A small contrastive image-text model, trained from scratch.
Data: trained on scattered letters and digits in many colours, 195000 training examples, 19.4 epochs.
Rows from block 4 of the text encoder of a small contrastive image-text model, named by matrix and row number. Rows with one number belong to one neuron. Each number is 500 + 40 x the weight over its row's rms, rounded and kept within 0 to 999. All counts start at 0. Numbers have three digits each.
After each neuron's rows are labels from the 100 texts, of 14848, where the neuron reaches its highest value: "fires on" is the input token at the peak. Only what is clearly more common there than usual is listed. The data: scattered letters and digits in many colours. In brackets: how many of the 100.
# fc1: MLP up (text_encoder.blocks.4.mlp.fc1.weight, 512x128), inputs 64-127
# fc2: MLP down (text_encoder.blocks.4.mlp.fc2.weight, 128x512, transposed), outputs 64-127

fc1.298:500710500500500475500500476500500486436500382521497481503533494500634500450500355500524495500500500500537449500552500437500544507459500570474500500527408500521500500500503500500500546500455485
fc2.298:501500500500500499490508501499503939507501500505500480500500506501500500500499500499498500500500500500500498497501500500500498496501500499500499500500500498500506500501501500500499500499500500
fires on: "9" (50); "3" (19); "w" (9); "<end>" (8)

fc1.274:538527517498477510503451526462482463474458472491528470574494544518450487508522474517436460434486501505525545546500515479465453531500474508563478490483502459488402520463461502511357493501535519
fc2.274:534497502499500499511495499491459455494391485568540498729524470489502516501511505490501499498499475499500507490479459484481505495425498577543496499490546609458507498495503497503493503500435585
fires on: "a" (71); "n" (28)

fc1.117:557499512491522512497486504485533429536544461595430528524542483506489534504460509487499511461492507491496476468496449485512549499501486615477497498499493480452460526504498488501482500571429482
fc2.117:521500500500523504500495500500501477512497487508469500506518512487420500501496499502499498498496498445499495504486393500504501493496500734499494495497480501499504500501494502500503501511497498
fires on: "c" (100)

fc1.99:586484496503562506493470501476512443593517507524419501527529495487436495503462519503513503496494483496460412497499509491494535448494489636486499500499487503502462476499551483527499503598452501
fc2.99:543500500500503517520497458503475495511488481526404488507492501502501503503500498504500499501469500500500451525535460499499497495485504740500487500495498507498510499502494501501525500506500497
fires on: "c" (100)

fc1.27:517492534502504500520462482476394500502497392483511455432506498507541541438499477466483501466445507563519492502488472500502510503606518474496502508500473510490465532554565529546508498501381486
fc2.27:629488499505508326481502524500436500500497478502552498500514503499498500500498499331500502500498500500499500504513500500499490577544500500500498504561498500441493506444503516502403500555499493
fires on: "n" (30); "g" (23); "l" (21); "y" (13)

fc1.233:480499500466500502542494510491506501408481505479500491631494499493513501500500540539499508465500500500634501406561500500498493500500422502524502500447475490485500495487522453500430500500509535
fc2.233:501502500500491509483501500530501516501501495511494501515508497486510502498505500482502500502494500500499458438611500500497491505490500587504514501492695504474497497497498500500498500509501504
fires on: "k" (55); "l" (19)

fc1.221:483539500468500500500500500529542500500500521472500475293498487500546504669500516483458517500500500501500501495501500499500456500496500462488500500500506455500417500500500500500529500501499500
fc2.221:500500500500500500502500566499499500499500514500549500499500500500500500500441500500500503500500500500500500501500519500500426500505501500500500500500500474501500500500499500500500500500500501
fires on: "2" (30); "d" (29); "6" (12); "a" (12)

fc1.202:498504526443500515490475493308508500560493500488501449480511652501492500504541432453500500500503527500499500357431494500491495500507500457499502498434498549499518468500454479501497499500504349
fc2.202:502495500500501499500500492500502513497500504396496512491501683496498500622500495483499498500331500500500502235501500500500500502498500493503496505500500500502532500500503500500459500504503309
fires on: "p" (90); "u" (10)

fc1.88:489523516502531484569509464574476464534496507475451354556406495475505510486468490431510493508517508500501548534517575509442521507504497466501503500526542536473560510494521500547497564478537414
fc2.88:429501505483500483477484561487542512533546487436425405540479508372450463512396571476480477558500501489612491520544513516485509501524505512486404506573554533510487513501498503489442516454497437
fires on: "t" (91)

fc1.57:470500588500542407486495589535497441540509553500499413597486500380500526500497500564445503466506500500553501500462500474412511543501479504500500500544500516552453500501502416500501500500500415
fc2.57:500500500599500501502433555533503499498502502500502501501452500496500500497599500497459500504502500584578512502500466500500501622506500501497500499498500512501500502430373497383497500498499500
fires on: "t" (52); "e" (46)

fc1.258:500500500500500500500500500498500500500500500500508500500500507500500583500500500500500500500500500500500500500500500500550500500500500500500500500500500500500500500500500500500500433500500500
fc2.258:500500500500500500500500500500500499500500500500500498953500498500500500500500500500500500500500500500500500500500500500500500500500500500500500500500500500500500500500500500500500500500500500
fires on: "k" (43); "a" (32); "n" (14); "g" (10)

fc1.248:500500500448500537500500452418500500500519547500500405500500500549500526500360529500500500500439500500500500366500500500500500500439500500500500500321500500500500500500500422500500500500500500
fc2.248:502500500500500500500499500283500495500500500502500500499500501498500500500500500500500500500500500500700501500500500500500500500500500500500499500500501500500501500501500500500500500500500500
fires on: "p" (75); "u" (25)

fc1.469:500500500500500500500500467500500500500500500500500500500500500500500500500500523546480500500500500500500500372500500503500350500500366376411500500500401500500500500500500500500500500500500500
fc2.469:500500500500500500500500500500500500500500500500500500500500500500500500500500500500500500500500500500500500500500500500500500500500500500500500500500500500500500500500500500500500500500500500
fires on: "x" (94)

fc1.382:466451523494508501462495545435498481579517498516459416444498495511486552547500481476510504530386508500498497344418497498507493514519485551498511499501510615499496527486475464562432501525477404
fc2.382:509493498500508500509504500358496498542497500478471495490539656491493495517513500500501510500455499500492501393500496530508507500431501498499504502503502500516607500499386510500484500491503421
fires on: "p" (71); "u" (28)

fc1.482:500443498500517469501477496511575506709504501545499503499499500480490526500464500447501613554484500500500484494500500503506476498495500535496509497496499440502459499499476500500539500502431493
fc2.482:592496499460524503495786430505502499554501491503486495493537473593515500500484500500502502500489503500501478514587510501500360501500500498499498500499506511504512500531499500500587500500487470
fires on: "k" (59); "a" (41)

fc1.213:519499521500504524502498496498495597430499499569499520369559505525528443486584500489476405500496497500501344500500491458496479494509485529503492502506500466633483501498508455518498488531356423
fc2.213:508499557500511500425500452488488606500500499634506647497602547496484500500513500477489399500482500500501500426500431499498487496505497504618492505506499501572523501475515500498498500538503460
fires on: "5" (53); "s" (47)

fc1.510:492460526534513459482487577485504533672512453546580491398506514508528491477521457494487454492462501500505411488454498499459487493500484529479534487493495499524490433479517487501392503499518520
fc2.510:523502498501561526466561512493495570672488496493517458490588507520486500594493515505544502514496490444447468524528435515509448550559451507497496502504505508430502499483408501503522499559477455
fires on: "e" (99)

fc1.387:500501556477611500492472532500470501513558495500500495510500499416500506500500500499402500499418500500500500503500500500433555499500527500500537500507443624500500500498396480511432482499506504
fc2.387:500500500500500500500500500500500500500500500500500500662500569500500500500500595500500500733500500500500500500500500500500500500500500500500500500500500500500500500500500500500500500500500500
fires on: "0" (72); "p" (24)

fc1.11:557514510505498499449485607487477447449535535540470625567488495460510500515499530497502503477523499503499581508485493506493508504504570456546525498553501484502542513505470512533573474502431475
fc2.11:473497502488461536642514485491480381467546480500511586443519479548506517501501492446515512495520490500533574486502496473504444501499497499495508500468560575496515500467504529505581487455487509
fires on: "w" (98)

fc1.276:500500563500500500341500500500500426500505500500500480500500500500500500500464500540525500500500500500500500500320500500333470500500500500500500500500496500500541500500500496500456500500500517
fc2.276:500500500500500500500500500501500500500500500500500500500397500500500500500500500500500500500500500500500500500500500500500500500500500500500501500500500500500500500500500500500217500500500500
fires on: "2" (82); "z" (18)

fc1.109:484488430501506468506465445456474466498489488500478511492482475537491491502497505545499497547486499500493396398501502519486665487502493501500495455499457491483491496493509503500493500503498571
fc2.109:501489500495502497543567487467501622506491519537498500492525584531499501350357507467500500501498502500499515353504500502486492496331503410500511504501503509483506500422420501499496498507499527
fires on: "e" (99)

fc1.376:528523513530493478361405496526425506493532500510585466477507497473493478521511524504497454482499500503515478500444500529508510465568509466501534474535546487515442483533538493508359492498533582
fc2.376:491515494498500495502502477558472559505488401463508444467491515488509512495503485506497510454495502501502522626491413534491456526623482485501563498525486449500566499500460504501501500452500464
fires on: "2" (80); "z" (20)

fc1.203:513502500500499400596506440500504488500500504613500543502429532433501500500447500488505499500500500500500573505544522500507502501500500418545500500430497323500455460518477528486449500486502467
fc2.203:504500500500499500502500472498501500501489500500501500500503499499500500500500551500500500500506500500500507495500500500500500499435500501500499500499497500499501500500500500209499500283500500
fires on: "6" (100)

fc1.396:519487520485529486468460513531489490486520511528467430504515482551543497488550493517450468461523500493509463524479435508469504436513520527555501478506470493560587529473567428501495501517504503
fc2.396:500508498500594491500485498502484503484436500501438486497507467480497415491488484502499499493481504500500500502502494512481509483497532502502539576503487469520527479305517503479498497528554500
fires on: "<end>" (100)

fc1.505:497500530520491501500504502556500500501500500504489568515500490583518500543325547498525481531534527500500496500498375500509500496500500480497558499579502507500466504506499357498510500601356478
fc2.505:505498499500499528500499508505706497505500500501502502523517501497508500500497500496500498499502501470500502502500500500500499500499498500500485500497500593688494489502508501497511500500500495
fires on: "b" (25)

fc1.19:519384502509492459506555556518471636605423493434595518545507494511444483507583546456435592496467485499497502485502499496499495604554492511444481539562439506493486481541496487500576437542469500
fc2.19:500500524499492509487525500407507494601398463491540529511481559506478497503529506559412477497497486503502459520510461508500553589483495506501456494498471456500449506494558498502532500463513495
fires on: "a" (52); "l" (44)

fc1.26:629500541499542506507497569484503470535541545500531502464476519511517484490462456439426498497484497500477493523522498570495501509598469453466447508510481438497502542482490504506544498410521430
fc2.26:496567505495477525403555526545572563510512766502498518505490526496500493507500477474511519499486504500499525431521501556499493502540501445467510497453492497500510500477517543496501479437497501
fires on: "a" (34); "d" (30); "x" (9); "k" (7)

fc1.367:523463498502529510443480582394536668656561452495504468500429526484496477479493499524475491491502500500497481473492472523495504540526544499538537465499463495495500475560483533540425498510485464
fc2.367:545456478489544531517509473414477547634501357525522502391508483500513536503516457532505491498498501476457486492495454489493510465482544496521502514485491413539543499654441480496423495533496504
fires on: "k" (48); "l" (29); "e" (21)

fc1.330:596500500408500499500500500500588500499500500251500500500501500438500547500499500500461500500500500500500500500453500500500501355499500500500500547458500500500500500501484499500500524500500500
fc2.330:500500501500501500500500500499500499500501500395498497500499500500500500500500501500500500500500500500500500500500429500500500500499500500500500500500500500500500500499500500500500500500500500
fires on: "o" (100)

fc1.297:484561551472523503444491546501501544525506302378442437527440499500532501496578503431510516500472501512510566417495523487536487523535506470520503498511521535509523517510454482504444493445522478
fc2.297:563568500510550498475453421540501492521342497504489500540457477495503503518519486501491470450491490488504505504491549499563500470530498515515496500557500549534525514536585505517519493495519511
fires on: "w" (56); "n" (20); "l" (18)

fc1.322:553492508499499500496511497527515490462528500407492516499555493493477510507503410505361478488570501500523495500470509500468526369463516498510445549472504480473476497503405499501416547530537493
fc2.322:509495502500495507470491487502529491482432503471485514507607485490495499501531500503478490500509500512507503559500464500458544514490502460466429523434502496536499459488436489500471555511548492
fires on: "o" (100)

fc1.270:491471499492407486516538522438520448525513542485490573504498506328614501483463519542465513449461549518540515479520501508547500507497501453543446493486435456497503520519503503577470495393553447
fc2.270:517491499499445501575501481387502509519489499528502502487514464379565500498526493506500485500494502500491500464527495429583521505492485521541470542501498500578501499510500503493468489463538604
fires on: "6" (61); "q" (39)

fc1.2:494498500500452523396477604537463611500492499500495499348500485502500541500500500500500500500500500500500418506499500500493501364500500500501500500489500504500500501499500463500491500500457500
fc2.2:504500508500510505258496489500493650468503721539500499500531656508490500500500515500500430500481500464500503500500500500500500500502500502500500500500500403500501498498495501500499500501500500
fires on: "5" (87); "s" (13)

fc1.196:554494489500505522458496530466446470597583456537438533491517528527533492518448502578472463482469500500500494491478485499448532547505505485511502493478498521518502494529492524500478505535383500
fc2.196:548502482502499466498517611500463513585502494496425512490522460541485492489623496532496562496457506503476498493543525507473443501462493463520499475487577456527512509454490506522542507521500500
fires on: "e" (100)

fc1.55:549501497500500496482504450489525499500500475463501480506528494500503498499474500465368481501585495500500514485379500454500493447420593332497472501475504491503500502494493479525404660501500498
fc2.55:511500502500508535498497499497537472501501500500497493500533507431500500500502502500495476500568500500500503501500450501499502498473501499498476600501500507504503496480330498500502500507512499
fires on: "o" (100)

fc1.225:447502495487491499496513533467476494501498474498505519588495502524493493500467516498495500497478500500511506412483500523497427425497497471505387500511488502490524517482478559500477458498504474
fc2.225:481490530404521505518492487487476521517504410515473597544589409509526500446498513499500461503498499501557506481505487500507495502470503434495485465521496491517517499417396532501469497506495627
fires on: "x" (68); "y" (32)

fc1.176:445474565502581420553488470525507507574442460500477393571494496391474520473496487473475446483517511503512478520498518501511448464491530520532507501563526517501516445569505516555464539507522496
fc2.176:498526511499504497500445512496462496487512402452461378546437407505506506500530492499499509500539524501568497504544563377499499499433504500501491499535511513537611500512482519536493501427504514
fires on: "n" (34); "l" (32); "t" (14)

fc1.147:501500499500512499452509500493481517519497488500503513601502543501500499503504500507500499501464500500519497237456501501489410509529500480507446500508494534500516502497503612531498416497511499
fc2.147:507500504499497500500497508494496504499451500498494511500510506500498499500500501496500500500388500500500502317501483500500498500485504308499487500566500500503498511485518500500391500500498501
fires on: "x" (55); "y" (45)

fc1.189:513435574498500562533492435508495503451459497464609497501467514435448517541521501513492509463562499477500618474554541497440506597486500495483494458475502475457402497535504477576500485495490501
fc2.189:507495493470492498491524457496457490449504500449519483504510459492500499503499556563481498501500501500500507457513558501474503578476499500499545502503516497496494502707471504526471495533497500
fires on: "7" (99)

fc1.190:645488510506510499483504570492501548412574443415506528491495525481489545501506473541416532491518503501480491508452469505489548534449529494518473514438370483528471522551440554503495498529517480
fc2.190:499492493535501529517506505509500469508500415503569532502505508528506499499516505509496525499603500502500516472501457499500452508511520505519493519479343501507500502446493435500464524491522448
fires on: "o" (100)

fc1.126:540518498503513489513452544471480521619497553487478515507438500509479478499471490488464520486459501500522525520514502517470497546458512488527493437491544496498509452485518502527412493495454482
fc2.126:495490497507553492501504556521527464562516491576487548456504411486519499425471547528481489501528479499502491624501510500493486481438557560488481500451526466506497491518505500500417500576500523
fires on: "e" (98)

fc1.169:500500500500515500482500500565500500500500500500500479500500500500540500500500500500500500496491500500517500500500500500437500500500541500500500500500468500500500500500500464500480500500500500
fc2.169:500500500500500500499500500500500500500500500501500499500500500499500500500500500500500500500500500500500499499500500500500500500500500500501500500500500500500500500499500500500500500500500500
fires on: "<end>" (99)

fc1.247:500492630500500513500500500500500500606500500545500500500500500478500500499464457500411500622446500500500500500500500500500500500513500500500500500500500492500363500500409439500500500500498500
fc2.247:500500500500500500500500500500500500500500500648500500500500500499500500500500500500500499500500500500500500500500500500500500500500500500500500500500500500500500500512500500500558500500500089
fires on: "a" (69); "e" (28)

fc1.104:494500500470582500500483548575499500500500500500501447500553500500500500412500476500430500455503500500500500500500549439370500500500576500500500500500424503500500500484501428500500500469547499
fc2.104:500500500500500500500433923500500501500496500501500497498500500499500500500500500500500502500500500500500500500500500500500500500499500502500499500500500500500500500499500499500392500501500500
fires on: "<end>" (100)

fc1.256:483478501500561529497522475523500448582499501522445541500502499506498501514465512450503519462494500409500488470489456457448521501479497586497527504483488514503500506494453498528500500615456431
fc2.256:506499500500510504500493514500497501503500489500500496470553502504386500500500499501510597500437500499500501500502499500509481501496512598500500497500430501501502500514418500500500500549500498
fires on: "c" (100)

fc1.481:522536500500491540508497663489491499502463545568500503346503513584512504499484500513469500468442499500497479496570470477488451411471505490497500572470518438507469451507476501492498490479435499
fc2.481:500500501498497499449464493517344512494493515607422510373498501500498499502499505557600509486481500503499500558500501500499465424486499500500418500493619311500612499494502500499500502500463499
fires on: "5" (73); "s" (24)

fc1.79:489468516494491514520538604432466575589489523493565476485499522489439536510541527508468501513503505500513513498493494493459501506534509487493493435486494490481475504493562505527546489530461467
fc2.79:479478419499501449489560494382500512630589506450566559483487556556511500493491523497506487518615465500490503467472475510496449517489398501492500492474499500480460490513510509496498500533491485
fires on: "l" (54); "k" (22)

fc1.187:486507477498499417504435565485582443472517548582477526598505559537478553492445499500515534505461482500501507517510500491490520405491525447486510508514525532500560462484462451498572495510381460
fc2.187:528506499502494500456336492481388348483503564487429649630500514522439503504534501537491490562483500499519522500457544475476528512482495523499498494496501609474500465417514503510514521527495501
fires on: "w" (99)

fc1.78:542487498538502438501506446502404399475527496548498488509510481514498472518456558510484513500488447498519483651489480500494602494318545591493509379484415521511504458493528500501488500573497498
fc2.78:508464433501711466501509485510497568588478518462465502434525470472408500499500498500494511500500505500496499499578503500495460473448491501501458503498502454502445512488463494500497499499500610
fires on: "9" (72); "3" (24)

fc1.299:652474501500494537515539500499498490475542493407496493554534485507532503474511500492338474502509509500547506559494500468471490475432497519504501593428490501500466462496440502503426538550540509
fc2.299:510496448500536510488495496507542494508459508314498482497539482506504500499517502497474502499501500498501505548500453501492499474434496513504366514433440500525500496453506495500425615614568500
fires on: "o" (100)

fc1.486:496455543551492498500525407526501491485529501486498542482498503452494489500511514523495480446500497500524542471546626497410446571493483506478513502522510524496476477567494479551555504507457518
fc2.486:472545488496498468489504507500449479503476522505615533490490500475428500488489525498464499500502500500503609498495600505498499502397506493505484587507526499500488517647491498520544497485488498
fires on: "7" (99)

fc1.163:503522512500488504500493527486482475583505471487502454455502534471472518577501472447490493500469531506498500304485498500475498481513499496488500500500514593489513525461486493503394485460485386
fc2.163:505495501499502530502500502494481487500503475490489481489506759497500489508503500298499514551441499501498503372500500500530497586494503518502496508506500531512536502467501501531483500525526473
fires on: "0" (82); "p" (16)

fc1.465:499500500485503525612521476501520500500539440500504499621488430452356501500509500484478474504500500500522501501556498500490418498388498424555500498492495410481490447500500578500476422498511484
fc2.465:494500500500500499607500467500487501502501499500497502500517333497500501500500732486500535500501500500500658499500500500500500500499498493500499466498501500500499409382486639500500500500498500
fires on: "x" (91); "y" (7)

fc1.450:500500500500500500488500481564500500500500500489500500500516499444518500500500490519489501500499500500500500500500500500424500549502618500500500551457499437500498498500415500500241500500501506
fc2.450:499500501500500500491500500500500499501501501498498499499499498501500500500500500521499500500500500500500515587500500500498501500500501500500500500499502500500500500344449500500313500505502500
fires on: "2" (54); "z" (39); "7" (7)

fc1.172:472499533500527438496425513497509504510501504492530406486485446514526498492497501492395462500500508499526489509475502501522510455500529500475530490499415502529605498483570480501547447501501507
fc2.172:500499492500503485499499550503502501459545501492424501500508489508505500481499495500500500500498503499501495494500495514500501490497490500530512512500499487476500455256507500493496500505500507
fires on: "<end>" (99)

fc1.170:538535541483492482585506569490462338503502470495482371522495491493539499496484500491469450430504512513506571533484467505499501479545484469528503498459535497522500552501526503499473500413551466
fc2.170:483478517438497534553500515506494387493483509525491484497503522453510484493464499501504432500492502514502562570498499513494501521552550486493542524468605554530508471509506504381533516466468496
fires on: "l" (49); "g" (26); "t" (11)

fc1.5:500501500500500475382500521576502515500501500500446499500500519538550500500439322500493499502520502500500500481470479530500499438530500500441500500502451501491353500504503496500499500440500466
fc2.5:506500500500499496508501513518527498502500785499501500501500498503501623500500486501500498500500500500500500500500499500500422500500499496500509526573453500500500500503500506500495548499501500
fires on: "v" (100)

fc1.192:504500543435500515453453549481471441513482510490471453460516542477483545603518496490486465490476503500510499332433499470504537504513506572458500500472524602498500531468513450526441478501487404
fc2.192:596495493429508540514459489456478500500455506412479478538574636493498499531502500482488500499388498518501477398476475500499501511491501515467498489487501571499587500495497500499478502508502290
fires on: "p" (68); "0" (25); "u" (7)

fc1.432:499500500387500500500499500500496501500500500500500500500514578500500500604500500332500500496477500500500499314453500500500500500500500500500500500500500644500500530402500500500501500500500440
fc2.432:500500500500500500500500500500501500500500500500501503499500572500499500580500500500500500500500500500500502501500500500500500500500500498500497500499500500500500500500500500500500500500500500
fires on: "p" (80); "u" (20)

fc1.349:579320500500500500500500500500533500500500500500500423500500537500500500500500500500500450500500500500500500500466489500500500500500500553679427500500354500500500500500401500500500500433426500
fc2.349:500500500500500500500500500500500500500500500500500500500500500500500500500500500500500500500500500500500500500500500500500500500500500500500500500500500500500500500500500500500500500500500500
fires on: "k" (34); "n" (27); "a" (26); "x" (8)

fc1.166:656530510494511485530510501500528473485533523582500373514451499449390569535512524493500508528614501444500519603498477508444479483495498489492500459551454446499491406500521495452506468474463498
fc2.166:481502468429498500510500472501502501503501504494595571501500502517498477500499562502501592502495500500500752558501497543498500501494503511500507499490500499453500499601499500499470563500492511
fires on: "k" (94)

fc1.186:500500500500500500500500500500500500500500500500441436500500500500500500500500500500500466500500500500500500174500500500500500500549500500500500500494500500500500500500500469500500500500500500
fc2.186:500500500500500500500500500500500500500500500500500500498500500500500500500500500500500500500500500500500500057500500500500500500500500500500500500500500500500500500500500500500500500500500500
fires on: "0" (100)

fc1.436:502489532538486530558500434499567521489485455510638535463480476466444506513496500524429505477528500500527564479546538501414549594522470487456487487502483498454458502586566469522556500499497459
fc2.436:499507498499404483510497442498497485476490507510578505456474504502446491510591501509484501500496503500498517500519576501488507541466503498471477500516535490497529464651481501615517499498467519
fires on: "7" (100)

fc1.85:515466500500613500499534525500566495500502500424535499498637498489502500437511500498423499520500500500519500494500500467500500477497640505501500500484438500500503499501437500500418510500548493
fc2.85:501498501500500500500501501501579503501501500384496487541499500498500500500500501500421500500500500500500500501500500500499500499499500499500499500500500499501500499497493500500492500513503500
fires on: "o" (100)

fc1.407:501500500500500520553498570501504509495488315498501500470362497513498467587480500539497501500521500500500500515499499561452503599513501495488500499494499500500499519492505509500553489508412475
fc2.407:477500501499523500499506500504498502489493489514496548518414529745498499501501491500500501499497500499499494658494501500646491659586501495503500496502390511500507504494501499500613499483498534
fires on: "w" (52); "y" (31)

fc1.236:503629500500500499500500504500500500500666500500500537500500500500500502500500500500481501500500499500500500501266500500500529500500500500500500499500500539500365516500500500500500500376500500
fc2.236:500500500500500500500500500499501500499785502500501573500500499500500500500500500500500501500500500500500500500500500500500500500500500500500500198503500500500500500500500500500499500499500499
fires on: "t" (91); "g" (9)

fc1.47:471500500500500492500599555500671453500500500500500500511500500433500500500500518500500507500481500500500500530500304500500639500535500500500500397500500476500429500500464500500500500554500500
fc2.47:500500500500500500500500500500500500500500500500500500500500500500500500500500500500500500500500500500500500500500500500500500500500500500500500500500500500500500500500500500500500500500500500
fires on: "l" (65); "k" (11); "w" (9); "7" (7)

fc1.506:500500500500500500500500500500500500500500500500500500500500500500500562500500720500500500500500500500500500500500359609534500478500500500500500500548494500500500500500500500500500500500500500
fc2.506:500500500500500500500500500500500500500500500500500500500500500500500942500500500500500500500500500500500500500500500500500500500500500500500500500500500500500500500500500500500500500500500500
fires on: "c" (100)

fc1.418:502470539495508498497588475481583572520509425503468399508482533467530500516478513505516504488509502500501508482478473540495480501513482473555523513497490480497557500527494511510558498457482450
fc2.418:489496503480501503539506485544577577435425507452472429490489503504521501504476497525442498501509500512525479533523532452512526448471507489505694538508520501491591531500646502504520505456497476
fires on: "6" (39); "l" (27); "g" (7)

fc1.31:467500500500500500504537545500498500409500500500500500490500500500500500500500500500500500683500500500500461500500500500500500524500500481500500500500500500500500426500500500500500500500266500
fc2.31:501500500500500500500500500499500549505500500500500500499505503500500500500500500500500500500500500500500498500501500500500500253500500500500500500500500500500500500498501500500500500500500500
fires on: "d" (93)

fc1.399:527500499500614444499500504499533501498500446511425535551501504503357476500496500500502500416498500466500499480500436500500517499500499606499499500509500454499499501500502501500559511500501486
fc2.399:500500500500501500498501504499500500502500422500486480499500501499500500500499500416500496500500500500500500500500277500500500500473500701500500501500500500500500500375500500500501500500500499
fires on: "c" (100)

fc1.350:500450500500500549503507500500488512381499499342513448499539500484656500532495500500506494500531541515500500437461557500500500433517500523500500536500500500500500500500525500512511525499560505
fc2.350:478500500500502499497499500499680501496501499500531499500500500499502501500500500500500505500499500500500503500498499500498500371500500501500500500500500500502504499500494500500500500500501500
fires on: "n" (40); "w" (15); "y" (10); "k" (10)

fc1.154:689494500500505500500502498500505446496531500425498499498506497500501499500548490505466499499549500500501496498492499500491501499374501436500469523433493478500491501509459497501499533501498500
fc2.154:500501501500501500499498498499562498502504500502492504501499501499500500500500500499499498500503500553500500501500500500499500500500500500500499505466500500512500499499489500500502500500501500
fires on: "o" (100)

fc1.343:526509502494451433499437508502608474528497495522573486527517455553529503517391440451490458471530551499447515496478494500557495472481474501513540539598477499511476505452476483460532490510460510
fc2.343:518500498494475501504494500512491498502494504498508498567494496507516500562455475498503500501559501498493526521497502503575499467497486501500435510516437503454500596541520454496515500512456528
fires on: "v" (9)

fc1.439:495500523516542500438387435500500444476580501500500498500500652470562585500500403500500500484489500500500500474449500500500500498558500438519553454500484475500437467493497522500501500486500383
fc2.439:500500500500500500500500360500500500500500524489500500476336500503557500500500500500500419500500500500500500500583500500500500500510500459500500500500500500500468500500500500500614500500500500
fires on: "x" (60); "k" (17); "g" (16)

fc1.244:500500500500500500500500500500500500500500462500500574661500500500500500500371500500500500500500500500500500356500496500500477500500500439500273500500500500500500500500500500528500499500500500
fc2.244:500500500500500500500500500500500500500500500500500500500500500500500500500500500500500500500437500500500500500500500500500500500500500419500500500500500500500500500500500500500500500500500500
fires on: "x" (52); "y" (48)

fc1.278:500500500500500500500500500500500446500500500500500500500500500500500535568500500500452500500500500500500500224256500500500500500500500500500500500500500500500500500500500501500500512500500500
fc2.278:500500500500500500500500500500500500500500500500500500500500500500500500500500500500500500500500500500500500500500500500500500500500500500500500500500500500500500500500500500500500500500500500
fires on: "0" (100)